config.yaml
model: "sound classifier"
dataset: "single notes of 20 synthesised instruments"
train_examples: 78125
n_mels: 40
hop_length: 160
input: "log_mel"
spec_augment: false
win_length: 400
targets: ["instrument", "pitch class"]
num_classes: [20, 12]
arch: "convnext"
norm: "rmsnorm"
activation: "gelu"
mlp_ratio: 4
inner_norm: true
drop_path: 0.05
subsampling: 1
layers: 8
width: 160
kernel_size: 7
mixing: "cutmix"
loss: "cross_entropy"
init: "kaiming_normal"
residual_init: "none"
optimizer: "muon"
muon_scale: "match_rms_adamw"
lr: 0.0029
momentum: 0.95
nesterov: true
orthogonalizer: "polar_express"
adamw_lr_other_params: 0.0016
grad_clip: 1.0
ema_decay: 0.99
steps: 24800
batch_size: 256
epochs: 81.3
lr_schedule: "cosine_restarts"
final_lr_fraction: 0
warmup_steps: 1240
weight_decay: 0.06
adamw_weight_decay_other_params: 0
Rows from block 5, named by matrix and row number. Rows with one number belong to one neuron. Each number is 128 + 32 x the weight over the matrix's rms, rounded and kept within 0 to 255. All counts start at 0.
# fc1: MLP up (model.blocks.5.mlp.fc1.weight, 640x160), inputs 80-159
# fc2: MLP down (model.blocks.5.mlp.fc2.weight, 160x640, transposed), outputs 80-159
fc1.114 [161 168 169 126  96 182 143  28 131 149 134 208 167 159  16 165  61 144 182  83 212 170 122 135 140 185  96 109 175 144  81 114 138 176  94 131  99 151 124 155 155 129 177 129 164 129 130 178 105 156 116 141 104 129 113  78  62  80 120  40 202  79  77  88 131 152 183  99 105  69 140  59 204 124 164 172 140 152 106 158]
fc2.114 [179 141 134  80 137 134 121 162  71 189 147  94 131  69 145 127 134 142 107 150 140 104 137 116 190 102 175 136 148 104 216 110 137 170 166 103  97 139 102 173 104  68 131 162 182 138 140 105 102 160  85 130 137 162  68 109 163  92  90  85 172  96 123 156 140  70  97 140  69 117  86 166 119 123 108 135 135 111 131 179]
fc1.115 [ 55 158 139 104 118 159 193 155 150 122 110 131 129 158 142 163 118 131  92 167  99 158  86  77 113 109 178 149 180 155 119 130 189  96 185 236 156 154 138 118 154 129 144 113 182 100 120 101 118 139 144 136 168 130 141 141 143 150 141 142 113  92 178 115 160 123  80 104  82 118  98 111 138 133 146 133 158 121  93 143]
fc2.115 [ 77 165 120 129 206 145   0 107 123 129 126 120 130 122 115 166 121  76 199  95 112 133 130 144 116 144 106 136 174  90 130 128 115 138  81 216  94 153 132 132 130 132 108 112  81 133 145 133 183  81 112 173  71  65 106 123 165  92  76 121 140 200 146  92  80 142 154 175 133 124 135 140 140 119 162 121 124 148 132 157]
fc1.116 [134  89 130 105 199 114 124 147 108  82 104 134 134  98 160 127 137 153 167  76 125 138 116  93 146 169 143  92 126 117 129 139 135  69  81 101 105 100  99 129 128 122 153  79 113 138 136 150 125  80  66 101 152 136 143 124 100 143 131 134 160 138 138 128 116 106 105  96 155 145 104 160 170 123 193 142 129 157 125 135]
fc2.116 [157  48  99  89 133 119  93 105 110  72 136 138 157 120 134 100 160 111 150 159 114 133 139 134 133 115 134 172 135 100 113 147 153 163 188 156 130 144 144 142 111 109 139 150 131 131 135 123  66 152 177 109 112 163 118 102 105 145 126 129 114 149 120 118 130 116 140 130 107 146 105 142 142 169 105 181 111 141 137 119]
fc1.117 [130 143 146 102  69 141 162 129 129 114 114 137 149 168 124 145 126 137  65 106 156 133 150 149 128  53 125 160 152 128 124 143 133 118  65 103 137 122  87  76 162 102 130 158 131 116 117 140 136  74 157 162  86 155 129 150 122 135 100 132  69 140 159 131 153  67 148 129 105  81 160 100 104 162  61 187 141 101 137 144]
fc2.117 [223  65 104  98 183 163 124 126 131  85 141 110 129 132 159 153 137 108 182 141 170 119 119  93 127  79 137 126 131 106  97 151 136 114 194 117  88  78 189  60 101 125  96 105 129 102 147 141 134 173  79 119  95 179 104 124 132 109 134 140 210 136 174 115 114 103 151 118 160  75 172 143 105 179  69 183 101 125 128 158]
fc1.118 [112 123  96 135 162 127 148 111 123 126 156 108 149 174 167 157  97 111  86 129 152 126 112 154 208 172 126  78 155 161 102 156 118 135 105 165 103 151 177  91  49 163 121 135 120 137 128 134 101 157 130 130 160 140 137  62 121 179 170 100  66 131 104 149 134 125  90 144  68 129 128 153 137 181 104  87 224 110  96 131]
fc2.118 [155 142 134  99 153 126  52 139 112 124 116 120 114 115 129 154 102 154 119 131 135 110 157 135 109 104 131 159 189 171 124 105 158  76  69 133 149 104 144  95 142 149 152 137 106 200 143  89  76 128 180 115 123 161 144  78 159 187 160 152 157  78 152 165 128  91 126 142 141 156  90 164 148 151  87 141 108  93 144 136]
fc1.119 [135 133 132 140 116 123  71  73 145  68  76  97 128 142 133 149 104 144  70 126  87 125 108 121 127 132  98 114  63 156  56 120 152  98 149 146  99 170 106 143 102  69  81  84 137 117 108 141 122 146 136 113 150 127 113 120 132 124 121  88 124 113 148 105 144 128  95 112 105 115 157 130 123  94 180  89 173 117 114 113]
fc2.119 [ 69  96 123 139 144 171  99 134 114 125 163  66 129 115 124 105 107 135 138  87 152 132 138 147  93 122  89 152  95 131 132 178 136 118  85 235 145 148 132 134  73 173 114 102 139 150 119 146 154  92 115 116 131 172 134 154 121 118 124 129 110 116  95 125 112 117 135 115 109 129 100 127 103 131 173 148 138 116 130 167]
fc1.120 [138 120 162 130  86 130 108 161  90 115 163 111 143  80 130  87 136 164 131 114 125 141 109 117 159 139  92 114 109 151 126 116  35 131 140  77 109 171 131 121  85 133  64  94 101 140 130  72 140 242  88 163 173 173 103 139  74 133  88 166 138 149  96 105 137 120 137 122 129  62 172 149 125 223 146 125  95 105 143 139]
fc2.120 [113 135  57 142  78 127 169 113 162 147 138 183 101 164 113 122 105 117  95 122 127 159 102 167 148 121 136 153 132 143 158 153 101 116 126  90 130  68 122 110 189 125 108 101 145  65 150 182 167  56 153 168 133 180 172 155 106 108 139 106 153 111 116 171 136 171 118 131 112  96 135 125 126 175 109 104 177 133 132 130]
fc1.121 [105 127 124 128 163 146 173  62 149 119 116 217 121 115 128 188 123 135 110 101 162 138 159 171  92 131 138 146  95 145 112 148 131 121 137 120 110 154 174 132 147  56 167 101 106 167 110 151 114 192 118 111 170 137 160  85 107 135  95 125 109 154 108 117 166  78 108 140 117  72 109  65 150 145 112 119  82 105 160 137]
fc2.121 [143 130  99 116 146 145 117 137 140  62 111 150 157 123 111 180 110  88 154 132 108 108 121 130 158 124 128 142  94 108 148 114 133 110 102 137 131 112 122 172 125  77 126 128 153 124 146 139 113 126 115 157 193 126 106 116 133  93 136 120 164 150 144  67 101 113 137  98 167 108 112 103 130 112 113 184 138  95 138 172]
fc1.122 [173 183 121 113 122 148 135 151 154 120 154 144 109 112 157 147 122 117 106 111 153 132 133 127 143 139  74 134 116 170 101 120 130 123 127 135 146 119 152 146 120 114 103 129 156 131  93 100  76 155 140 112 128 137 118 110 128 130 192 133  65 159 177 112 121 140 121  88 116 113 129 138 115 125 129 114 138  89 107 124]
fc2.122 [233 118 139 121 130  75 133  91 123 115  74 115 166  70 102 170 155 144 171 111 182  91 161 107 121 118 178 112 169 155 169 140  90 135 139   3 109  97 142 101 134 128 119 131 150 123 161 113 179  97 107 173 115 160 156 122 114 163  74 127 152 152  78  96 146 188 150 162 105 117 118 107 151 173 137 117 124 154 191 168]
fc1.123 [ 69  44 114 106  74 108 138 136 145 117 185 169 114 126 126 129 179 141 110 149 141 178 127 194 161  79 160 101 122 204 171 102 144  88 145  87 110 110 134 137 154 111 157  83 142 115 129 142 179 141 110  97 126  94 166 151 115 134 142 103 117 155 125 150 182 149 167 143 149 137  92 153 132  84 124  93 155  98 120 113]
fc2.123 [162 158 124 114  67 143 134  94 137  96  67 124 103  93 156 126 153 158 170 133 105 160 127 110 149 103 116 148 166  60  75 138  68 133 132  88 183 107 119 162 117 150 182 166 164  92 145 145  91 135 164 109 125  88 133 140 142 111 130 137 129 151  82 111  72 135 147 162 137 125 107 135 101 152 125 142 144 168  97 126]
fc1.124 [104  96 120  88  98 164  94  99 105 108  92 163 122 149 153 183 103 121 102  88 100  91 124 124 132 118 177 147 128  87  74 141 121 131 187 206 157 116 180 134 147 116 108 135 163 146  44 158 160 118 143 130 215 129 126  99 117 144  98 129 124 141 181 109 158 143 137 118 130 123 150 143 142 170  87 142 135 147 115 155]
fc2.124 [135 135 103  85 124 109 159 118 116 146 190  81  99 189 112 141 169 178 112 126 127 136 175 131  96 182 127 117 134 154 149 113 182  90 166 127  94 115 125 134  84 121 107 178  94 150 255 139  74 165 152  80 174 134 141  70 189 135 104  85 178 150 133 169 160 117 101 149 144 134 160 150 106 169  67  99 109  92 116 124]
fc1.125 [119  86  88 164 114 122 171 116 117  98 162 128 163 129 112 126 146 111 139 120 126 104 138  86 176 145 138 120  84 196 129  92 160 110  99 154  93  92 175 128 181 123 164 176 114 134 119 105 114 147 110 113 120 131 123 152 183 140 129 127 118 124  79 144 140  85 135 112 125 117 110 136 143 140 165 124 136 150 103 135]
fc2.125 [108 122 163 208  71 121  86 139 141 108  95 108  96 119 102 131 106 138 155 152 173 113 169 193 142 151 132 129  61  91 146 135  74  97 176 132 161 101 124 170 141 165 184  71 152 129 127 115 135 130 145 114  99 132 131 165  58 151 119 186 127 122 175 107  78 105 109 136 106 119 108 128 105 138 160 152 102  80 173 114]
fc1.126 [ 77  97 133 138  98 166  75  76  91 107 175 168 153 151 147 133  98  94 175 174  82 168 124 127 143 137 169 145 133 130 148 168 110 114  71 109 110  83 111 149 142 176 117 129 164  70 126 128 155 129 158 157 176 154  96 123 140 162 136 114 119 110 111 179 150 153 155 122 119 107  97  75 154 108  93 159 195 149 130 126]
fc2.126 [112 121  98 121 136 100 130 175 125 125 133 118 128 143 120 145 127 142 129 100 108 147  89 134 105 137 133 109 165  79 145 121 109 128 134  97 131 123 115 136 112 134 141 134 137 123 121 135 125 123 124 131 126 136 178 115 133 146 130 145 170 105 153 148 114 101 163 164  96 138 124 131 135 128  99 136 142 117 125  74]
fc1.127 [ 61 147 161 108 185 104  70 137 178 146 107 137 169  74 182 139  88 128 125 124 113 112 164 153 121 130 144 133 155 132 141  89 118  74 139 198 151 175  78 152 144 150 146 171  68 157 151  88 139  94 102 106  86 122 132 118  95 164 149 202 157  90 113 141 221  70 105  80 124 125 103 135 174 111  96 111 138  61 138 150]
fc2.127 [160 108 109  94 221  97 110 116  98  96 156  70 156 125 215 142 116  91  78 103 100 109 127  78 138 138 136 114 103 147 110 144 183 142 141 181 138 169 144  90 149 115 156 124 140 146 107 153 122  68 152 147 170 105 107 109 146 110 137 124 122 130 154 118 120 100 123 166 148 121 127  96 151 112 128 116 148  84 133 112]
fc1.128 [119 143 130 127  99 143 127  81 128 106 150 117 140 134 183 215 102 169 134 136 130  78 156 109  96 102  47 166 156  55 159  77 134 104 131 151 143  31 172  51  51 164 157 113 159 150  63 161 121  81  96  97 120  84 107 157 188 115 127 109  79  31 142  71  83 131 100  94 151  75 136 135 147 102 150 109 112 100 127 117]
fc2.128 [132 144 116 191 123 147 110 133  74  92 135 117 156 155 163 187 144 114 138 156 100 117 148 131 129 122 151 139 133 127  96 165 118 115 137 132 149  70 103  61 129 139 104 151  73 128 154 151 118 107  79 119 123  78 190 184 124 157 129 131 128 156 129 145 114 151 112 160  78  79 108 134 176 186 121 129 162 125 145 132]
fc1.129 [121 111 110 141  97 147 163 125 139  90  99 132 132  96 156 129 105 129 129 147 159 148 122 125 105 142 149 145 168 141  94 136 100  84  92  89 117 112 143 120  90 122  60 119 141 126  97 122 149 101 121 121 129 155 145 139  76 126 135 121 146  95 150 128 123 141 114 103 129 148 115 141 127 123 147 118  89 130 118  83]
fc2.129 [188 100 163 145 130 126  94 184 136 127 149 127 111 119 115 116 114  68 130 142 157 161 127 180 118 187  99  99 136 116 122 121 135 125 169  40 125 202  87 131 147 110 154 160 116 123 140 115 117 133 136 122 123 112  81 145 124 106 123 149  84 100 138 125 148 128  88 102 139 172 129 114 118 113 109  85 113 139 154 171]
fc1.130 [ 35 140 100 100 133 126 144  92 102 124  88  95 127 150 109 168 112 146 117 115 167 131 131  92 125  72 156 158 135 116  98  63 152 112 139 152 145 139 112  89 120 142 119 127 140  76 117 110 139 145  94 122  85 131 118 122 105 112 104 137 146 174 134 106 134 135 132 101 110 156  78  82 164 113 106 116 134 107 138 138]
fc2.130 [ 39 163 158  82 174 121 116 138  99 151 149 139 120 119 114 115 123 124  97 123 140 111 114 182  81 131 122 114 134 139 153 186 129 101  42 232 121 202 131 103 104 152 123 155  86 153  88 112 124 142 122 183 126 162 111 120 129  77 127 160 120 136 147 134 162 142 121 153 140 128 110 129  94 103 184  82 169 125  75 142]
fc1.131 [104 181 118 113 108 102 145  56 101 125 119 123 138 183 158 162 160 112 114  58 151 118 126 143  83 124 117 176 147 127  93  94 184 131 148 175  81 128 137 138 129 143 128 163  62 135 183 117 145 140 147 121 117 149 107 133  95  88 139 128  85 158 166 106 146 139 167 104 102 175 137 192 115 110 142  70 131 156 161 107]
fc2.131 [128  86 119 113 107 107 207 152 133 119 136  95 113 115 120 194 132 158 176 164 148  71  99  91 136 116 128 100 193 167 161 139 127 112 123 187 139 126  88  83 104 141 120  97 161 140  89  95  88 100 126 184 135 150 134 155 100  82 130 106 166  93 118 132 111 139 130 127 139 183 167 136 105 137 159 123 110 125 159 129]
fc1.132 [ 89  92 181 138 127 145 133 105 139 199 164 109 194 143 130  99  60 162  75 171  63 247 138 120 160 108  88 102  86 101 166 121 174  88  90 117 142 106 188  75 111  92 116 107  57 137 110 120 117 160 103 128 180 148 157  69  96 144 125 118 122 168  73 186 148 149 111  88 173 179 116 147 136 109 177 141 100 102 168 107]
fc2.132 [153 146  57 121 122 157 125 139 170 130 164 116 138 116 133 125 150 144  78 113 146  72 127  91 172  91 142 157 101 118 130 129 125  42 124  66 174 171 146  94 160 102  31  69 172 204 192 196 211  73 128  71  95 130 127   5 113 116  69  86  99 141 185  85 130  87  82 149 163 142 114 126 119 102 223 125 145  99  93 126]
fc1.133 [ 72  69  74  82 128 135 131 108 121 110 111 153 119 182  39 133 105 141 118 148 102 133 141 176  96 166 112 135 103 162 166 202 127 113 121  81  90  77 149 125 145 183 125  96 151 208 136 154 172 150 155 114  76 164 105 138  61 121 113 114  98 168 115 153 132 134 174  46  94 113 174 188 186 172 184  79  96 158 163 164]
fc2.133 [ 64 165 128 128  39 115 101 109 108 176  95  63  87 103 129 122 113 132 110 107 129 198 102  97 128 120 112 190  64 124  90  84 108 148 156 168 127 127 103 102  94 207 161 168  95 155 206 156  87 155  95 116 160 156 111 109 124 130 125  83 144  86  97 120  93 145 148 124 114 100 179 141 103 109 140 134  53 136 121  73]
fc1.134 [106  81 122 105 140 150 112 137 142 107  99 182 176 117 157 167 154 124 104 130 140 101 142 103 116 162 132 140 152 111 113  99  64  92  53 137 178 142  98 136 162  82  84 128 167 144 101 157 133  93 150 118 103  90 133 135 167 118 110 140 110 164  93 121  78 109  72 111 116 119 137 127  71 156 137 131  90 170 158  98]
fc2.134 [146  88 135 157  79 105 189 131 135 150 168 146 112 142  98 166 109 148 214 126 163 118 134 133 170  97  94 104 128 119 148 143 121 133 149  93 148  92 104 170  68  88 145 124 151 107 125 112 141 146 161  61 171 147 170 140  80 159 136 108 136 126 102 138  79  78 142 123  99 118 101 149 142 110 122 158 139 131 152 180]
fc1.135 [106 129  91 121 153 143 150  90 125 122  75 186  90  99 102 172 116 107 116 162 134 120 132  47  72 110 110 135 147 174 107 184  81 113 130 127 107 143 167 153 117 139 110 109 154 150 155 145 169 152  86 150 127  75 162 141  96  71  89 146 141 103 125 158 165 146 162 157 109 185  84 125 189 161  70 105 120 147 159 157]
fc2.135 [173 136 168 141  82  91 113 142 161 148 135 109 110 126 116  84 115 127 125  97 151 181 145 162 161 109 122 143 104 127 126 120 136 137 172 139  98 125 133 139 146  97 108 119 116 125 135 142 121  88 146  96 137 114 114 108 120 170 162 139 122 165 141 124  74  69 150  83  86 160 113 150 103 158 136  93 100 117 103 122]
fc1.136 [107 135 100 132 149 132 138 127 158 118 107 119  91 155  80 154  83 219 120 144 154 138 125 153 156 112 115 118 157 110 116 109  75 131 130 138  98 155 182  95 174 158  73 111 171 109 126 166 117 187  81 131 127 170 177 171 184 106 127  99 135 190 173 156 148 133 158 169  84 176 138 141 114 131 125 116 161 147 116 128]
fc2.136 [ 94 135 112 129 160  85 140 170 164 119 158 124 142 145 129 150 122 112 104 155 141 136 133 144 122 121 161 128 150 139 122 133 136 121 156 147 166 114 170 169 120  71  89 119 143 120 102 120 153  93 166 133  97 151  93 135 188  93 136 163 117 175 130 135 119 113 101 139 178 175 113 120 116  97 141 145 122 120 170 139]
fc1.137 [131 132 129  74 160 215 142 107 128 118 160 141 102 177 189 148 163  53 154 148 143 180 234 116 108 152 160  83 100 151 147 143 112 149 117 150  86 100 120 162 116 127 152 174 137 107 163 140 169 136 146 124  92  76 122 127 122 198  81  91 211 130 101  68 170 142  87 136 142  94 116 178 116 121 165 138 141  89 108 230]
fc2.137 [198 117 106  56 197 118 154 155 137 148 141  77 116 130 134 162 128  97 193  49 146 107 124 113 100 172  72 114 165 163 112  72 120 112 188  52 190 127 134 198 108 164 170  87  78 152 113 170  96 142 163  99 134  80 204 130 119 143 136 146  73  74 122  98 114 121 159 158  92  64 104 142 111  86 110 175 110 157 106 122]
fc1.138 [118 150 104 138 168 120 140 116 201 132 138 120 161 125 172 109 119 152 177 108  70 103 150 171 147 135 120 131 125 119 148  83 196 145 164 182 102 151 106 183 138 123  85 161 149 104 110 117  95  98 104 166 137 116 108 100 141 144 128  71  73  87 106 122 132 124 108 144 109 123  76 113 134  51  87 112  99 105 127 145]
fc2.138 [ 97 110 153 181 171 145 140  95 134 151  86  94 141 149 120 110 189 138 153 121 150 151  82 101 127 101 106 125 171 110 134 104 146 117 134 179 130 150 119 154 119 128  74 116 118  57 143 130 120 108 123 178 141 119 151 108 125 164 148 107 131 100 143 125 131 115 172 122 149 121 129 108 145 137  96 153 144 146 148 147]
fc1.139 [ 91 158  87 123 151 108 119 113  83  76 136 177  97 154  90 158 131 115 155 108 134 109 132 161  98 135 127 157  88 110 161 109 139 108 130 139  90 120  48 112 153 106 150 108 149 123 124  56 150  98 157 141 148  91 121 113 121 114  89 127 157 162 112 135 144 140 108 123 149 127 132 144 109 130 175  96 130 139 112 116]
fc2.139 [146 101 161 123 110 132 144  92 102 122 151  86 150 131 149 101 100 136 115 123 151 143 116  89 141 122 187 145 130 137 166 153 151 120 172 134 124 154 137 140 122 139 156 130 115 132 142 111 104  96 115 133 120 155 107 108 119  52 148 124 166 127 134 109 120 149 129 105 148 142 135 134  77 117 146 150 106 121 106 147]
fc1.140 [123 118  98 109 162 130 127 133 184 145 118 142 149 197 142 138 141 162 130 199 106 109 144 169 131 105 137 122  97 127 123 124  54 111 147 104 109 120  86 151 126 123 134 154  50  83 105 128 145 148 154 124  63 107 107 102 180 169 185 123 207 112 101 139 162 117 135 148 101  52 137 126 103 116  86  86 126 108 110  92]
fc2.140 [145 104 135  99 105 105 128 178 129 100 139 119 159 139  87 120 134 100 114 128  73 175 132 115 107 124  93 163 125 147 119 167 155 112 141 148 125 158 137 121 110 136 159 161 137 104 171 131 115  71 120 110 112 134 113 130 100 151 156 132 104 135 134  98  96 132 105 179  94 154 169 122 116 126 120 121 126 120 120 118]
fc1.141 [140 116 107 103 109 129  71 149 104 117  95 122 129 175 130 129  88  73 160 133 142 151 154 134 116 125 159  93 150  47 164  76 118 147  53 108 115 131 166 223  74 173  96 122 161  51  76  68  97 123  83 158 123 130 132 202 132 117 145 148 126 195  81 177 150 183 114 174 190 103 141 106  80  91 160 220 115 117 132  72]
fc2.141 [113 144 159  58 121  90  99 145 120 106 136 100 202 127 146 166 134 149 125 156 194 149  80 114 139 143 142 195 136 133 187 120 150 108 133  39 215 145 138  99 101 140 104  88 169 160 131 130 129 122 115 119 162  67 163 131  97 166  98 163 120 139 160 131 113 100 155 137  88  77 131 150  75 136 142 151 186 128 149  82]
fc1.142 [133 172  95 132 127 109  96 124  96  79 181 131 186 101 141 109  91 116 129  95 165 137 180 100  84 126 119 131 122 129 146 120 123 109 198 152 155 133  96 130 200 123 110  87 172 162 119 133 148 131 153 117 145 179  68 128  68 137 135 117  75 103 145 105 138 124 152 112 122 110 119 158 151 129 110  83 121 146 133 107]
fc2.142 [175 167 169 111  94 128 166  90 149 131  85 127  81 189 122 138 120  93 135 163 164 122  79 125 146 112 123 145 130  86 107 122 127 115  55  95 152  97 159 116  64  95 102 121 114 137 166 100 120 154  80 108 146 156 189 144 165 116  93 106 185 136 133 135  69 139 139 121 136 127 122 148 131 120 149 121 105  96 109 165]
fc1.143 [116 165 107 104 109 137 155 176 167 131 120 114 102 135 158 160  99 154 134 109 117 102 162  82 103 115 145  99 116 116 125 173 125 168 169 128 124 102 169 156 120 139 153 167  77  69 153  52 114 106 136 154 132  92 154 140 153  98 124 133 111 111 114 150 119 128 162 176 147 119  88 110  97 160  95 108 140 148 102 119]
fc2.143 [ 95 146 134  89 154 120 113 117  87  94 138 130 148 142 150 168 146 119 141 173  63 111 149 176 119 135 130 181 130 126 103 134 135 119 107 148 120 188 130 143 140  96 141 143 189 129 118 174 127 127 163 166 135 122 151 100 104  90 134 139 127 150 194  96 130 102 168 143 153 109 146 143 136 154 110 152 182 121 151 137]
fc1.144 [151 162 136 111 137 136 151 152 160 139 147 110  68 132 112 136 120 100 151 148 153 135 160 144 139 138 101  90 142 113 114 121 158 144 115 121 165  89  97 108 144 161 156 159 116 158 107  88 101  70 107 129 130 139  62  96 124 147 145 186 147 124 126 153 101 118 140 101 160 143 129 219 166  95  90 124  61 124 111  67]
fc2.144 [  0 120  73 132  73 119  80  54 160 116  99 148 107 146  82 146  95 140 106 178 151 116 131 160 119 144 140 161  43 144 112 160  69 138 167 255 112  67 141 112 158 142 112 100  92 144 124 117 116 188 161  96 189 122 174 170  85 133 104 131 109  72 191 111 127 115 157 112 106 100  98 172 172 115  93 148 149 166  70 136]
fc1.145 [181 106 126 143 142 157 133  87 120  95  84 102 164 105 153 127 134 124 135  92 127 101 156  82 124 127 129 100 141 164 208 127 119 180  93 136 157 125 153 183 158 146 133 133 129  93 161 109  97 145 122 135 167 121 182 139 131 162 147 187 143 161 135  76 133 134 115  43 134 141 133 120  72 108 106 174 136 117 115 190]
fc2.145 [183 124 111 156 163 147  74 166 105  93 132 206 155  94 121 148 115  60 130 133 120  97 113 156 121 149 122 132 127 101  80  98 149  94 234  96 128 174 107 117  85 168 131 120 134  84 129 128 114 113 166 140 127 144 130 140 141 135 129  96 173 127 130 141 122 125 165 195 119 132 143 140 142 119 118 180 124 132 122  95]
fc1.146 [180 119 147 145 163 173 160 110 116 140 110 129  79  72 127 140  40 121 113 232 101 147 133 155 155 101 134 109 211 216 121 135 161  96 212 149 123  81 129 117 162 160 196 167 183 185  55 106 132 127 151 126  98  75  72 145 104 137 162 146 216 120 127 168 131 116  85 120 105 156 142 124 125 130 122 108  91 101 138  83]
fc2.146 [  0  94  83 112 183 118  86  67 162 117  58  54 146 118 222 110  58 154 158 112 103 157 190 125 161 152  97 168 134  98  91 130  93  43 128 255 180 109  46  98 121 103 156 150 147 168 114 119 120 130 171 211 144 159 149 130 110 183 148 121 139  83  78 156 110 184  94 180  89 156  14 143  70 111 140 147 189 153  42  91]
fc1.147 [158 105 164 162 170 147 137 145 132 128 174 126  65 235 122 114 155 194 132 168 214 132 118  96 154 120 112  81  82 129 105 146 128 188 104 105  74  86 136 112 225 142  99 155 124 114  71 101 184 110 106  80  96  72 124 122 137 129 204  87 162 136  88 113 180  56 126 103 108 103 155 155 162 106 156  91 144 133 155 189]
fc2.147 [138 153 133  75 181 104 150 138 109  81 136 160  64 105 136 115 102  71 140  88 115 171  53  53 169 131 128 141 118 165 124 152 188 125 149 139 144  77 159 135 124 160 108 111 132 132  95 126 125 144 125 145  88  99 132  98 145  89 139  86  84 151 142  97 125 121 169 122 101 121 132 103 159 124 132 128 132 145 185 124]
fc1.148 [146  73 152 153 146 153  98 119 202 120 140 122  99 125 134 110 100 161 121  84 137 108  79 139 130 117 144 149 151 116 118 137 167  92 137 103 119 126 142 141  60 147 131 138 150  77 103  92 153 163 173 100 162 107 114 140 114 136  98 111  95 105 144 145 129 142 125 121  78 150 122 183 123 140 130  68 146 133 124 125]
fc2.148 [207  84 125 138 111  74 167 137  67  89 107 142 152 116 119 127 114 108 149 147 163  86 163 114 156 105 148 109 137 146 116 134 136  81 113  96 123 147 147 120 161 174 109 113  92  71 139 107  84 109 117 100 125 114 106 164 105 138 118 132 171 140 109 116 116 112  98 112 169 145 109 129 140 137 131  78 160  98 148 115]
fc1.149 [136 112 155  99 151 140 145 106  89  96 168 122 119 139 132 165 122 112 127 145 132 171 117 123 141 140 122 126 157 144 130  99  95 153 147  91 154 195  61 161 174 128 120 151 154 122 162 146 139 114 169 115 150  36 113 155  83 108 129 135 192 150 135 143 111 149 139 122 115 136 128 110 138 114 124 173 148 115 158  83]
fc2.149 [ 39  92 160  87 135 129 120 123 119 176 132 128 130 140 112 126  94 144 155  95 113 161 113  96  92 145  94  74 121 126 101 148 108 148 164 255 138 133 129 129 110 163 114 136 131 144 111 130 164 125 106 163  95 163 132 173 116  86 130  93  94 126 156 124 143 128 139  87 126 108 114 138 133  58 109 169 103 154 120 137]
fc1.150 [104 101 151 128 171 127 115 185 118 160 149 159 133 118 163 161 114  86 162 170  72 190 107 124  59 111  78 248  98 169 115  77 142 100 143 148  93  91  88 186   0  22 120  98 158 104  93 119 120 128  88  18 130  72 137 135 171 136  96  85 155  96 163 176 170 150 143 134 128 162  54  70 129 108 100 142  41 169  52 136]
fc2.150 [166 135  97  79  85 114 133 113 128 172 106 123 132  99 150 168 116 132 101 105 152 120 116  29 122 119  95 126 127  86 183 142 194 135 143  67 175 161 162 115  58  83  60 144 114  90 156 173 138 146 162 111 168  69  88 160  93 104 174 100 115 108 129  99 108 138 134 170 104 124 165 134 140 169  48  43 172 129 215  28]
fc1.151 [120 128  78 143 139 151 137 142 148 121  81 141 124  98 103 119 155  98 147 124 165 153 115  85  82  96 121 122 126 141 111 127 114 164 153 147  71 102  70 187 189 116 115 136 152 110 119 114 136 164 115 173 171  80 145 162 113 101 147  85 102 149 138 123 173 191 156 104 144 104 127  85 111 156  73 123 108 157  98  94]
fc2.151 [ 92 132 172 147 149 128 110 121 120 165 127 133 167 160 131 107 167  85 175 142 123 115  96 135  89 157 144 135 121 139  92 109 130 108  81 125 141 152 126 118 156 145 100 133 109 121  91 128 148  99 118 135 160 102 111 128 127 198 139 114 112 131 172 133 131 103 130  98 133 111 195 128 127 127  95 127 158 149 147 160]
fc1.152 [104 191 114 153 140 115 135 142 115 137 150 254 200 203 135 117 134 106 158 131  27  77 134 120  75  54  81  80  89 135 171  96 143 130 127 124 113  96  30 108 151 113 148 117 100 108 153 108 114  78 163 123 172 103 167  45 135 139 180 127 110 114 124 126 151 186 125  98 150 119  88  83 128  95 126 116 184 112  94 146]
fc2.152 [145  17  90 127 128 147  99  92 160 148  88  47 134 116 104  79 149 146 131  84  85  96 112 104 109 140 154  85  91  96 186 125 160 172 156  98 134 114  75 167 118  93 151 120 199  44 129 131 114 189 107 117 120 112 135  42 125 160  92 161 165 123  94  92 142 159  91 119 123 100  54 146 133 126 113 184  87 104 161 107]
fc1.153 [139 117 126 106 165 156 142 137 109 145 163 122 125  90 145 113 148 124 118 121 101  96 122 133  96 165 119 118 128  92 125 147 170  39 112 144 143 118 137 152 122 138 139  83 107 162  95 116 121 119  96 121 142 165  97 116 141  97 106 159  99 132 128 125 103 116 115 109 166 131 107 137 149  97 143 113 111  78 143 106]
fc2.153 [129 115 144  91 135 146  97 112 135 167 110 116 156 173 157  99 162 136 157 123  96 111 151  87 144 136 118 117  91 142 125 121 164 150 135 159 132 141 123 129 127  91 152 175  90 163 146 158 138 134 112 114 144 150 159 135 149 137 155 115 118 144 168 136 130 134 133 144 117 122 137 102 129 125 144 124 131 157 150 112]
fc1.154 [108 146 167 120 122  99 214 145  97 136  96 118 159 170 142 141 110 186 191 125 152 185 128 146 117 139 103 145 145 168 124 130  71 109 107 168 124 138 105  87 107 184 165 139 159  90 146 146 142 111 149 149 131 159 114  94 112 132 153 109 164 135 153  93 175 124 108 122  71 183 130  53 121 128  92 153 168 165 178 179]
fc2.154 [255 171 118 110 110 130 114 193 134 158 148 114 136 118  73 136 104 107 133 139 168 139 130  98 171 126 161 123 185  88 135  94 103 129 139 204 132 132  92 159 107 142 119 140 142 115  86  91 168  84 158 160 106 131 120 102 112 175  94 163  86 118 119 139  87  86 127 146 152 125 144 140 154  84 108 105 154 126 124  80]